python train.py --model="class-conditioned image diffusion model" --image_size=32 --moe="soft" --num_experts=32 --expert_mlp_ratio=0.5 --slots_per_expert=1 --width=128 --positions="learned" --adamw_lr_other_params=0.0019 --max_steps=6000 --weight_decay=0.2 --adamw_weight_decay_other_params=0.01
Rows from block 4 of a small class-conditioned image diffusion model, named by matrix and row number. Rows with one number belong to one neuron. Each number is 128 + 32 x the weight over its row's rms, rounded and kept within 0 to 255. All counts start at 0. Numbers have three digits each.
After each neuron's rows are labels from the 100 images, of 14976 (inputs lightly noised), where the neuron reaches its highest value: "lies over" is the class under the peak; "strongest on" is what is common among them. Only what is clearly more common there than usual is listed. The data: rendered rooms with furniture. In brackets: how many of the 100, against the usual share in percent.
# fc1: MLP up (model.blocks.4.mlp.fc1.weight, 256x128), inputs 64-127
# fc2: MLP down (model.blocks.4.mlp.fc2.weight, 128x256, transposed), outputs 64-127

fc1.14:137175174155150126157114142090114115157126115110133100097103166114122158112128141117127109120119117131155149202074108119123161112080149103176062098142186133106076158152209129107150185159167181
fc2.14:151110121176131093150165147188128133133154148105096098121142184175151130155104187166122131089154103139110036153152158205104162131105146123140186158186137114112115152120205145103122134119121108
lies over: wall (90 vs 39.7)
strongest on: red walls (25 vs 8.1)

fc1.225:101099073084144097092077129125169076202143142181149141187146181116175116126133117115167126169052097126172074141146137157120089121122098140091102115102178116116100138109131134061133081096193151
fc2.225:105128106227178090157192133146126093156099135110130186117116154180177120140139125152132095125106142106091145132152117119160078141113103130160123140163119125114051164155148133146150145136058134
lies over: ceiling (39 vs 15.6)
strongest on: floor: triangles (25 vs 3.3)

fc1.152:147045105127089157061143138138099121084149176185214123106120127081127108124130114161150128096130184106058130097174134120099112139144105109135165119069088100149121125106168129159135096093171106
fc2.152:104160146102076137132168098075127156116088098160108119140087143171126135151064142158135095147152121116190126165097151093104108156113072238118049179114118127082109141141152100152112141102094161
lies over: barrel (25 vs 0.9)
strongest on: barrel (38 vs 15.2); largest object: barrel (26 vs 9.6)

fc1.131:126083118099111096088165122115111137141130037151158129164116164167159072138170099150102151179142164125170068167163124229120115118136181100087161115129174065121136121073118133136117142165140164
fc2.131:114139146154099135085127125099119109092112108131133118164127185093091097124120115130090128093163095124136080133113142208144148089137132109130117156148092094168145091163112123183078153034092101
lies over: wall (79 vs 39.7)
strongest on: red walls (35 vs 8.1)

fc1.71:130088138120169083135064158148134084105121104122142148145183132130088131121137142156134136186133097107107139233165099113158123181115157115155126134053083138118136162168022117087117155138192154
fc2.71:147194121137160085107095123123122123083112124150127138132164186110088152100161115143155094132128139096186096193128096154087151139108160118175138061111130100086160131108061143090161167062106140
lies over: floor (99 vs 37.5)
strongest on: count: zero (41 vs 19.7)

fc1.143:106110129094134103098141096141116104116134116093163142154162110161146116148119211183079112165059119117047126134066139184131129088162120148092114150171037203100105200092113106146125113135159154
fc2.143:159158113106109130132166135124112158137166160120115123188153135148146125127167187076112176153089126117112164134140136160130122195167148149104104157132178172152097188148135186143120142186117091
lies over: wall (76 vs 39.7)
strongest on: green walls (49 vs 8.4)

fc1.168:146069153123126104156106125129135175097096101111077155141121144139144103132195135118098132113114012120112131150142123165128061144120120124157094072138141079117134105135102041125051109118111135
fc2.168:112132122138103133143120144148104154112125145125136142140171121131134131108057063150052160063154098126127153160091127133134107106127081121141152096120157097139160093129050202170040145137140128
lies over: window (44 vs 0.9)
strongest on: black walls (47 vs 8.7)

fc1.212:114140115127153064131077122082128149108151082139138138121170061141160150138129167138118111171027117139105124130074111125151120128132174156100162110148129138086144119101059132060179111153099166
fc2.212:140132180150146147116109122112200148194124110105095186112113163157093168162065161111224083127065069075138125166087135115115142142136102152083115126127106122114102136080123112068059120105114132
lies over: floor (90 vs 37.5)
strongest on: count: zero (43 vs 19.7)

fc1.113:119159063092108139090160040116115076109160096083178098111188098142090099082131131166115131153095176154119144160129100133131144112079180134093082124090144081077116098112145158084140185082092139
fc2.113:085103158117160156112115120118083105126174155116068178112089110183182082125114148135105091123207175071071166143118147161108152177107038109153146100119115101150127162156096122192121141130162138
lies over: wall (100 vs 39.7)
strongest on: black walls (30 vs 8.7)

fc1.242:070157175057098144161119137125108100177140148145149129129129151137125123114127186155090136193125107102180114186139082197124132151133103101130158097122144074109091140128129177027093111114089093
fc2.242:108130166101139124179098127104186115089104144139133155079118198161153101148070119162183092148226095130124098116104183158144094090103147112109108160147163167086122101082115136138130110054086150
lies over: ceiling (39 vs 15.6)
strongest on: red walls (33 vs 8.1)

fc1.144:149086137108151132093142143124117068132116147092105065142113175253122077115085107119103170171118117128129169115170122101128158086087093055079126116111197112172163110149098143129101101165119141
fc2.144:143172130149120130114143137112154104180142117144091170111125077213136157134131173113064097228147162161099160093144151120102128159118120177098098111142127107130143034122126071184185216074138175
lies over: window (70 vs 0.9)
strongest on: window (100 vs 59.7); teal walls (26 vs 8.1)

fc1.145:110139156137157120230125149146107160118141102136104080099085103119092119158111101147116145104105173114160129154068105161123131141137100098190102106083153100100118146215134145178073165098219172
fc2.145:183123131071117121207123111106146132101142114141129068137082160147165105149192080135120080160092147109114182155153156148106189134137145160061158147080074093138100160131182095073082119189075108
lies over: wall (70 vs 39.7); window (25 vs 0.9)
strongest on: red walls (33 vs 8.1)

fc1.120:170099111162131081129141134159099096159103169173107088131153142131154101133141111110105108089144070120096139177120122149133146188109164220092132082111162086126129111111159158136154129178117106
fc2.120:122132141131064189115146119165222143183155138182097063113155144129139153142159148115116191129137129105127113158152139147085126048123118156139093149107122104109140154122165142072192162108170121
lies over: window (91 vs 0.9)
strongest on: window (100 vs 59.7)

fc1.186:097153132085150110111157110157161128108146142096134094179154154205102146138117133147083126108076146190082117182122174114135170210171111077109111124177077135176152080117139190122116122109097128
fc2.186:072150111067092108124098146121161134099102123108092073095140131067148119133144108077152097141063156128125148089114166141076078106156157073108096125189178114084163084137138103129147140130118136
lies over: window (85 vs 0.9)
strongest on: window (99 vs 59.7); orange walls (25 vs 8.4)

fc1.15:090104173103126145142139148102111099118172134092130145079130098150137094125126210149107118120083061101151151127135065175143108126156154186137104123108074114080145128160074169093106070089112130
fc2.15:149191131086143096142118115144142151148108169089162104124119056132073118109146181139098143108077104136154107083098177177115146132126112164149169097147167090183153139143073092143135124146180093
lies over: wall (96 vs 39.7)
strongest on: black walls (69 vs 8.7)

fc1.160:104173171129145118099125100171152146125128070148184131108113125070079087141150175099122146179147178157113150173148113159186102136118125115114092073129167071087189127121077160148129211118133147
fc2.160:128161130139086126186147140127147179097128096123141096160112123123128101129121065140096140157149087158045132115161103101173142120134157127091139098058078058094159138132049159182106096103083144
lies over: ceiling (81 vs 15.6)
strongest on: black walls (26 vs 8.7)

fc1.148:139086157194113126151166124103075132125111105174103119138090128196089122139089172160128162119166137142114102112161107140101136110056160143181073073144117116192103088156132133200118077080119083
fc2.148:086141111122114106205074134109127108133097183104082120074136122111143075099159130150090112162179145162115117181150113133133192150105105176117185179145133057111131115178115130111125128081121068
lies over: trophy (26 vs 0.4)
strongest on: trophy (37 vs 15.2); largest object: trophy (25 vs 6.9)

fc1.182:108139167114118145203090143127103150151134184124103133122100181128159089117135148124135149098146118173109128154141138209132182151139110099150118130158141129217160130158116124164181125182173097
fc2.182:077156141121151099173127173089161114129115105113118134100102156169144106177101185184083182161147114157140115151119143132135108149144184121167181143149116196074146126136127130163105169064095161
lies over: lamp (25 vs 0.4)
strongest on: count: four (47 vs 18.4); dog (40 vs 15); lamp (40 vs 15.1)

fc1.1:157155131132095130096102106128071008204137170133121074141174193133146115116176160125087138047147118132131136167149166083118109140112146106186141128109131166134076138081172148146075096098135150
fc2.1:106084141164123133099192116066165205164140125142098117089138188121125147125106144130095117126088093117126136156184075099130120127149121096105106074111106170140119120074202129088144132082150134
lies over: floor (100 vs 37.5)
strongest on: floor: triangles (30 vs 3.3)

fc1.118:131076157178134146148156125138094159185149139098136141162152131059111101159111146120099132121157145130176093151118109145194081113125070164143151076139126095174109147076129116085104124071106091
fc2.118:158124152142110162124110137170119066103156126131179137109040124142139118138172155118182093144179136151093136065078074096089117142146127164130095207145157111068112176098103192109160138180135147
lies over: floor (98 vs 37.5)
strongest on: count: zero (40 vs 19.7)

fc1.170:159163048137116135098127085099090114147153155126135152159119112077066141115149146175152117136117160164133134089083063126083141127090155155141154124173134108100095150079161081108120107138095096
fc2.170:150106154144142134097105095154140093128121092128105117128119104138144080186083141165116101081113116098136159111131157129182064138126108171158099132164110108208151105094131144128107105149156156
lies over: wall (66 vs 39.7)
strongest on: green walls (53 vs 8.4)

fc1.83:134110119079167130101089149160162059088207089187133147086182110170189090141066128107110136149105120121152127121126155184156096129167104145122135200128153128142150173153120085126073125147100138
fc2.83:153129146151149114117186136167096121140100139136115115160209084110093116145174164101145090076107142132083182091075102157067168149109138180127134149114162140140127235180140157132055171065069114
lies over: umbrella (28 vs 0.4)
strongest on: umbrella (45 vs 15.4)

fc1.250:117076144103107102174160139107117056151138150083124032122100124126101048096090116104095157120159122149106163149165136119123145158142089116085150101155155100207160149112096115130112097179131114
fc2.250:124113093138129154085191119097167098118122126122095167155102161114101149094061108092001092089136165129108152131129089074174185218125164130158152087154141192157133123141155083136141102125139129
lies over: window (100 vs 0.9)
strongest on: window (100 vs 59.7)

fc1.185:077125122189097132127190121099112066111143097134112122201174135140144119119153214189053104056159152121054116110135131117135106135115151115191069141097125219117168134119126121195122171154180112
fc2.185:060118087116080132176137131112152170098169140154129105110132141148136140142163190136144107193141121109206140104105080098106149153139122165104152125134124254085161118137139177111140159110096136
lies over: floor (78 vs 37.5)
strongest on: count: zero (43 vs 19.7)

fc1.210:127119150137122162162184125155117094109113115097126165180105129098163112131025120101145132103078153117116110116105090152161120097124126183104136174120248149133179170077097200168109159145124123
fc2.210:078157111151095113147104136125108142074104141120088041127115158126142137114138138097131072060128136137116119169145083125082113137136100141080119093145048147116133146070194126080082193179152120
lies over: arch (25 vs 0.7)
strongest on: arch (39 vs 15); table (38 vs 15.5); largest object: arch (32 vs 8.6)

fc1.82:097078132108171134070127142109169149111172129146063184143133101117136126141134133082107142127137103106151109099157192087070123099134126143072117175164056103159167088125204126135122095112096111
fc2.82:107108159109140143175146108137131154036153117147206129068088116152103073163108101138127140122122192138091071217134134142104171170148113055066118099122114061156127133125091077152131111143152141
lies over: ceiling (81 vs 15.6)
strongest on: black walls (30 vs 8.7)

fc1.150:100108109102117127084153127118169113130130161122118126131148133163135147126145075096152125142123067115129120114143138150052186076160099200095106096146117149158147172165156083111138025132108106
fc2.150:101150144157167135107123135084107163119118067102166101123079136139112152124131108118117137119120108118137140145129025129178172147108137150110123062143127067092168173197121182181109100153116128
lies over: ceiling (56 vs 15.6)
strongest on: green walls (32 vs 8.4)

fc1.95:101109116090191117104166111149124136175107094119116098081105083149101107155105118141166137089143115109094085150101125195114165108115131103123136079107146131152121129165163185135165146132198150
fc2.95:120105040121167044103113161108142095170110125101102121175098123133164087169151087080114144185139168126136104158123160170134110147123138131124109180184129137117114167167161109124132126106073149
lies over: wall (79 vs 39.7)
strongest on: green walls (38 vs 8.4)

fc1.116:103087098193090134142186115103111116082120175161146149096117089112090170139097134111139123101133131107153041152146080171137120176104157092056164124131108171066101095090105096159144138134213122
fc2.116:130130096184149140178107134080120130085106063119093179140105154148081158130156106118156060078103140132113103118140103108091144144124150161177158153148107132146096124083077153150085102113062147
lies over: wall (85 vs 39.7)
strongest on: blue walls (40 vs 8.4)

fc1.75:118101137150114130086161143169142132150142160104110157075070122129104132086130098145116086055105147114106073161091115101108092140137145141099084083135173113141123139103118172109123102099131124
fc2.75:140143072118090099116092146162130143180185095091114129182084157125125198151113132134110200128117164105111168121157133074120136146125141075142158179143079108112132139122130133150084082159116192
lies over: lamp (28 vs 0.4)
strongest on: lamp (35 vs 15.1); umbrella (35 vs 15.4)

fc1.59:168089125116113126133096117130109153127113097120143096192125095153091142153160135133047170131103162103181154117144084124128197118071157150118181079160158099082197131148075162151170156121118104
fc2.59:161173189120118181104152130188167075075114138154128160056134103124167114155152171141100163186135104075116165185125157202075081121112136097157071132123136090111090103141117133070106116112116095
lies over: floor (91 vs 37.5)
strongest on: floor: crosshatched (38 vs 3.1)

fc1.133:101124064095157101066134111161129099140169081137103138109142094199154121147119108057176144176142099106149118153157177135171128136148086089094124182054121086176095122100058132111178168111096150
fc2.133:072123101195189129081148143162120160146092161168155132098094121138144103082136121125120099112146143116118103155083158093077086130133083096114118055116115100085094144079046134100107154140171075
lies over: wall (69 vs 39.7)
strongest on: umbrella (36 vs 15.4); green walls (29 vs 8.4)

fc1.223:069195201127171156130126140105117151112116108097164123137146084207088138085121190144160139087098125158150130108115126154121097143150076096091114107127119162056043064137156135124118201123114128
fc2.223:106101110104122160159143117109176135135157146114119100024120118130144142115162162137085107152127217113121126088094153120064221209127148131159158182157150151143126100158083145092110095143138131
lies over: wall (100 vs 39.7)
strongest on: red walls (33 vs 8.1); orange walls (27 vs 8.4)

fc1.189:088072150137073095163145117125110161148126103115120124118124101149075069123148125153101138193144179122117110150090081094138150166126108097097123026123079127178137087107168076174157154094150144
fc2.189:095128115138105133187132130151137148121098175131106141124161151162108125142081187133110012184121097107140153102128126143123121143119088189102101193166104138145126096094112102205065148128143147
lies over: ceiling (48 vs 15.6)
strongest on: count: zero (42 vs 19.7)

fc1.237:095141122152102115156201092065103144126130091124103073104085126133035126109165081168185135183099175136110172184077085116125186130148138125108080118147147127115119047143110131139132149170085118
fc2.237:094138092101088150145164122094164203206121142126112059152203134057136116106113168167112148128077083142171149160164152132178138074164134148106133145078100116168106099145140124156117107167090110
lies over: floor (80 vs 37.5)
strongest on: count: zero (45 vs 19.7)

fc1.96:107157182122152172080166128095084146172166090108153080075113093081139089116125102141111135126099166177074120159153159160164109115172074129124104116176140109136137163103131107129122153125209140
fc2.96:111102173174153099102094176107172143203085146084082131112096109107159099071148069143113153133086159099166126090120060148147131101146134134152111101086144137167159179151115132110093112103045107
lies over: floor (87 vs 37.5)
strongest on: ladder (34 vs 15.3)

fc1.174:097145150085095143073085131162065109118118125140121117127098154170168092128161176131079106199141130101156142129134105134182118106108149122153122136118153150111146135109183110163147158065095101
fc2.174:107162120151126117161133127153152179182146139126156102148114077136157112130076208167116110117099129154131090162141126108038128201148105121152154122078083148127111130093175157152126118121131098
lies over: wall (100 vs 39.7)
strongest on: black walls (39 vs 8.7)

fc1.67:131060157169077128098070130116187133137142187122110188136144126190105119114114096156116143075131119112103203143096110123159174149146163093093111146106110098138135119073103145141149117164196153
fc2.67:137139118161101158193038128107086106159091173079133177188086126205106115117172086118180097078119115117104084121130151083096138063126105195191138108100143120114155115203146123116146144113071133
lies over: floor (92 vs 37.5)
strongest on: sofa (36 vs 15.2)

fc1.224:181175161102119145196115090132155116139118078116146140132116167122133138104219142175117092141135158134131104135161108144161093145108173152142103129158066172073133159184148081123182089133082095
fc2.224:158078128081101082221145141090042144152135178124134168164132159142101147099035154148073171134101122102117128174114092138084123135146138142098150149103161163164112149206148151185163111167120148
lies over: wall (72 vs 39.7)
strongest on: yellow walls (26 vs 8.7)

fc1.192:104136137152130129124181143120145051059155087121097173142116155130094109145189072135082153100163123094149115125118125115093108127103118125129117104127161141163182151130120134120132129085178142
fc2.192:081090109071138117146128148106111049176122102151159059112130130143131134144103044133138073149133121146163113179146150075112087111116106185174103110151135106106147112090085160102096035139113141
lies over: floor (100 vs 37.5)
strongest on: count: four (40 vs 18.4); umbrella (34 vs 15.4)